From a checkpoint of a small multi-label audio tagger.
Model: 2.7M parameters, log mel input, arch crnn, norm batchnorm, activation relu, depths [1, 2, 1], widths [192, 192, 192], rnn lstm.
Training: soap at rate 0.0048, 8300 steps, batches of 64.
Data: trained on notes from a synthesiser with random patches, 78125 training examples.
Rows from block 2 of a small multi-label audio tagger, named by matrix and row number. Each number is 500 + 25 x the weight over its row's rms, rounded and kept within 0 to 999. All counts start at 0. Numbers have three digits each. After the name is the row's rms in percent of the matrix's.
After each channel's rows are labels from the 100 clips, of 14976, where the channel reaches its highest value: "loudest band" is the band of the loudest frequency at the time of the peak. Only what is clearly more common there than usual is listed. The data: notes from a synthesiser with random patches.
# conv: width-5 conv (model.blocks.2.conv.weight, 192x192x5, each kernel summed), inputs 0-95

conv.1 097:500499529517485462500524469503503508527525515494494478487510508542491523512500467502547482492481449463509488481507512502481519529520485505524514507502478490468476521499450474480572492489463499518481485483494512500526492513492532528526498533489450492493553555486487515517483487511462517511
loudest band: 4000 to 8000 Hz; 1000 to 2000 Hz

conv.21 105:543528483514464464502497481522541481529513543496487527485482502568511503439490518495512449517474520523526510480508535486527532534488515461487510514509517542491503523468477500521555490512509518502539500517482507512525498502437574471498492484478474524518517503454499499513480531514458505514
loudest band: 4000 to 8000 Hz

conv.162 093:488532500474478542462480536497474470483441488482484478476517502467488488518507519495534547511480508497472513504505466514452531508502524492485457461496520533496457491486545442453514505482503489522493513461485490550504503512517524510535543461500478497510536527486532494516492518524565555465
loudest band: 250 to 500 Hz

conv.106 100:507479503497483500499480486527541507502485460498495463536440493538573476490539499520473496498516466463469499490526446497486498472540550463508512455498476474510536522492496455498512480518485511487543535498491507491531513502500474523471498538523497524502493511461525473508504485504539518526
loudest band: 250 to 500 Hz

conv.33 107:511523475477483563497487503515495536507505440506500482501507468476474468508528525479481526542477458518558500492460509536482507502496526476484538515494467509499497474516517505535501496487476520517551497489466481507538516491523523501423495453521504502470511487561513453523503485465454521526
loudest band: 500 to 1000 Hz

conv.95 099:483499484467536499494478518476495552467503463555515512472499482504481503494528507518529502511499481510502523485462493516536497533494514498512527486492520512518512506467512516469528490457515517514521513495506513519504538533530533514480487494511493525492490476486483507434503465512511478421
loudest band: 2000 to 4000 Hz; 1000 to 2000 Hz

conv.87 108:513496521502473539486488516519459476504513514485485483507503539473479461571445496459507516493479533485558467499500485483490465461513510480519492491506492496515532498502524463484523455514505475489540484506519509499504527512470460493521511495487472484527506487514503525513441502528476485504
loudest band: 500 to 1000 Hz

conv.126 093:524495524468483510516539490514482520450485507478509525496502479480533495537523481499477509515530521483483487522499461536536494504518517499500483523475503516471476471534499481489494546488493499468490490461492467499503466534508493522553517503479511478501524476471534476445495561474535501490
loudest band: 2000 to 4000 Hz

conv.13 096:512515472493555468463468484474494512508545525498479517484511506475498553517480496498497547497493525480482508492540512488447456509485488552498495506506504506494486487518501507461462493522497494537532496497485507538487467457500467518515490529482524524523495533461475529493498453531518507507
loudest band: 1000 to 2000 Hz; 2000 to 4000 Hz

conv.121 111:473441533496531506504485487513494497523521452521507529506495516510573508507533501568544533532495493514486500507509513493508488448482464488495490506508448500503538508509499424515472503487504500507472514508483501503429509479531560508511481517512481515499521470490510487508532509470474556506
loudest band: 250 to 500 Hz

conv.98 115:514507519530537530534481495504478518509441514522507510489483461529494540525521531499456527498508535513465509499552481538505503482483463448505502513509488516449492506505496460502529512536491497516543528516492526508495414463469480524515499489493547530538505462532537527494515495570511509465
loudest band: 1000 to 2000 Hz

conv.53 109:485487446509466518443531500518560495500532512465506502512506484498534459504529445485508472479499508460510560494564514485546503504505510477512519461513442503458483481487493484547505502516466539491492474557497474515488505517487512518505511497491527526488498529453519469547525515491553476482
loudest band: 250 to 500 Hz

conv.28 099:491468522539498484485480486450528483511509523507504524519486513472456533464501490537529530487504497507471505530499489498442483517502472526514484457517500483503481467521511497535563495461528484504518521524489485494536472506505555503503462511507531484495522526506466515491490419514497484486
loudest band: 1000 to 2000 Hz

conv.92 114:503499528515480502491460491511503497574508464524519508485501540432527521500463532511519500497497509480513461499522508493494507544494498500494474519534516452502452516481525537562548530502473497503489515456483556467457483526473514499476524480516482492475497501497501506488443536506501500508
loudest band: 500 to 1000 Hz

conv.137 100:511494466477507510496496489496520521506478518511543509521512519465551490519540549494534518514491543502481478504486489497492487514532498515491533458555523491541471505470570497513531516535532501500512469529509489489514511459490530508496514492473501509470520459415529468486512501508530485461
loudest band: 250 to 500 Hz

conv.32 104:509550470460481558517520517500480501471510519501504492467507480520478487481519487516502518522507516474511496501536491491470534511504497464495489488490532506545500495487518524566450485511493484500513490505471435510503570491508499508514526480484487537484519482509471482502523507447468522452
loudest band: 500 to 1000 Hz

conv.5 099:494530457506486478504508500525485506534510505496468469494506472476521501467510456539535561490530472489461517481511498534541507508499519555483520509537495452464534530503490507557519492508501507520481509516492504488495545502521504567522487484498530489515469501493504491505562464526501486497
loudest band: 4000 to 8000 Hz; 2000 to 4000 Hz

conv.186 095:484510510495449481503511492505510515486469506517490459514464482484474506459500517528506457545478494493508489465530502505487517485488481515551524512483466472506529487501465506526499503475478512485522574468516527513529491485541488480554475562483481491497519539499471510481464465487501492507
loudest band: 2000 to 4000 Hz

conv.71 101:464538454486541498531508498526519500519449488453518441498530476458497495543504507514512468520502462494474503504461470482465473490503494493473500457483469511485474475475461471496516498490466504511515474460502495510536494498478521530525516461507558539527500500468500525507516507524509483484
loudest band: 250 to 500 Hz

conv.0 118:450488526457448472483509504503524521471499491482501478484520477518484503501501531482564491508495451537500507528515477425492518475516503469509461494486503508488479495518461514494514473509445503466505506502494498504469521528484545480463523461490503499494491480509503498500485560478494509523
loudest band: 500 to 1000 Hz

conv.8 084:470509498507477478499500475497506474453524515487482520511525515525485482499478515483474492509478471536500526457489478460588485515477527450483519496503511513503489515467487511543538501452464521485484559517554471503491505474514487511528533525477518444503510471513506491424502478483473530490
loudest band: 250 to 500 Hz

conv.130 100:453510478514488523484467511439528500502511479524468480545453490535539450534497489468461531483513521483523466518533515491528544480470531506542488481524512483509462520499501495539425496472523489495546484547441495524479511472526544521467477464478497524511483531508540530529511456468491511462
loudest band: 4000 to 8000 Hz

conv.172 095:500539499474484432503513478482506542499462495505502495491511505556530450491506477493502519515516457501454511515503514501492480491521501455473535521504486506532512466502483525514512531448505491507493526496484443526531475520510536522544493507480499495525506513493466484515518529536465487456
loudest band: 500 to 1000 Hz; 1000 to 2000 Hz

conv.56 092:488500447517532497461493471527456489527523520528497484484524494510515493500538528537511503513490524472465483503485511571484499494524473498509480457499509460479513542462508512473499470513528482516522504503481483549520408508505473506502448464520495505498471489521482511531481489462526462493
loudest band: 250 to 500 Hz

conv.101 101:470512461466504450486515490500467534479510519500528512513461534521521485484498485549541550518520498496475519471503484482504519506483486527545512519498489521486450498505472490518496549497490490499473481484493468505537493516529517488502514483510464523505490523539484474510471573520457505509
loudest band: 1000 to 2000 Hz

conv.10 096:482511472486538526555487488500524493505507510483507513482526462515482486507482515574469514516513469466484502495508521487503507505467497524519486544450529485483518473521481453487497502484492501513510475544490468497478453526477459495434510519524517510443530496523551521491466471458510494500
loudest band: 4000 to 8000 Hz

conv.66 097:514519508517513508533533471522531490529481500519478519517509581554493476516470514505490502505506501513471513513539520489485514526513459528454518465503458545536537528467529555499482548518547503497483513487505493475514521495526544518497510491466501512505494488442481467503522536507518505497
loudest band: 2000 to 4000 Hz; 1000 to 2000 Hz

conv.19 085:478527485490528521520516545500428497480487481556504502513516529523500473490515491493475514430517517512545500512501483497541513538489478509446487517484502495483515494514505509484518476514515529442520477486554522545492524482499504505465468453515487502542493486524499520488523512510473498512
loudest band: 250 to 500 Hz

conv.39 117:488489549517511493507527497527458484507510512506506517473512488481504515511490494479515489491514586506444518498483498547470504506446514520496500526475523450522511462492536501512467492503508493511492475506502540510477470515452475481487481525504521493502492485525501477470545496498569475496
loudest band: 250 to 500 Hz

conv.89 088:485512514478515507516487490466522478483480461493499541530515459507512514482514447544502484491473498505521498505487495500503515500512537447493480506523498455493529489532543460478518504562512481498509456469502479506491528490485505496465499484485503495494483496522527515519524438526491487493
loudest band: 1000 to 2000 Hz

conv.152 110:524510523501469516565493494528557533481508457502486483511507517497523468535484479496475496533530499447511507497460522480525506469505507535529480569500525525484451466514511462493468485522501474480483542499501536530485480516524496543502485499515506526481517471519504499506497572497498522564
loudest band: 500 to 1000 Hz

conv.51 089:445514515477494510497560510485513494463534462507469505502480492499512549511534493465479487496532489497491505521484523513489483479489523472492533495546506546486502533493474507539480489469497517517515462514479475498544464561485466482473513482521525462474486537504486480493521498491491536532
loudest band: 250 to 500 Hz

conv.124 101:490523481473521528514462481494512536511492486501499497469490455482487472506515514483529485514497525519457458481494475542463482515505515455516539472485505500461468479487498562482532492501522458569500516516488481476494517498541565523476488512505508500492488512506553457469532476485544478470
loudest band: 250 to 500 Hz

conv.120 088:524483500532503559477483532522470521461473520539519498493543491469436515488487469508498466486492542515451490499540509515533485524470484468497468535524483520477488479511552495518550516482454485527527492511524516536522526499451456508518486476512499528470521450478527472514500497499489481492
loudest band: 500 to 1000 Hz; 250 to 500 Hz

conv.145 119:516529524547499487478499533536462468530507495459524513515550470450482513519512523529481497511503514492531503509538523477515562507501490496583445519486503517502517498542502524520479484498490518498527496523467534522492540482487536524453501519489484529482516478531512508511449526489455495491
loudest band: 500 to 1000 Hz

conv.76 087:468515517525547538514481498525475493484499482482510480488541479474491515504503465485484460478516515504484470483522491557504490509487500490466510454513504491522441506496469485527491508521476494507502525465514489495519473520500471474505508493499479488500548521457487486452508513475501526498
loudest band: 250 to 500 Hz

conv.30 113:535516551529511520489478498512499522500498520483501513476463471514490494514455491501496539483510504490487510466547520469491492512487509509505499519528511499556486522542473558526457484466510501548494520528499545541498452533559475480495497521470523500498501566579492534493521460533529496503
loudest band: 4000 to 8000 Hz

conv.48 120:465498544485469603543528482501425500528505499511472484465503512443493504510501494511516504530477563494496536491511518473478501456493498478496519511508496508487476458517515508518488507504479508499508516511489495502500512512504508495524474519513525490442511507481461483531496518497503514492
loudest band: 500 to 1000 Hz; 250 to 500 Hz

conv.104 101:500470544502539511493493506493539471494509525501507472498506490530422514461477474502552486500513494531527473526496483522461504543503509478546482471480521477478468467508503511496477446475441497509450513522477471516486484503502483517491495469502495515494500473473526488449516515484476506476
loudest band: 250 to 500 Hz

conv.109 086:499471503502488532488502524525495501452502525531522449486470512499511474500484453499474498547499512510531468509489507527471511492506474551522565510483531495515495486508504539483506493517520438526531591527498501457501448490466489478475482519500501479490504536550499453481516508520495473523
loudest band: 4000 to 8000 Hz

conv.42 089:487504468543527540548535486537464499488477462506497450492512494490458462525473503501514497507509526491495453535507487423472496491444478479505509510515502485529512527465514453485470460508528473488488480469504504476510498476512467527464473498501485507498524519509501483464514574502506498537
loudest band: 500 to 1000 Hz

conv.3 097:507514474458518480493527507487512481498479464510572523479508480515522496478486508503511546501529513518541509476508496469472485548490493539468491474539498486501503501545495514489511467488545524507472459491508509517508470481491512498490497458494481519510485516509498513520540489507492538529
loudest band: 1000 to 2000 Hz; 2000 to 4000 Hz

conv.94 126:491509454525462481497492511524516506505540472479483517508502467526486467494452491538448522491528520496520504439505538541491499457462489487498480468451462548511478521474464481505514500507516555467504480522468501494464586525485513520516481493526494523543486493494495497493495521485483510469
loudest band: 250 to 500 Hz

conv.16 098:514530495465526498503500468488491510472483543438458502489499496462480548505537492501519535486530551512498508514537486483467521492507502526518510467510482481481464512548465540507547513503555475455495485473541480512456497489478533517501505449501522500467485457521498480490478523539510487525
loudest band: 2000 to 4000 Hz

conv.4 103:449483494488500451507524487465515519442474476569496500505496497510468476524470551515536476514511527520439473517466489524502504460515472480499494519499472478493519508491556491519458501539519524504511494492489503483531513499486490516482468488489499535469504481532481502429515503501486497473
loudest band: 500 to 1000 Hz; 1000 to 2000 Hz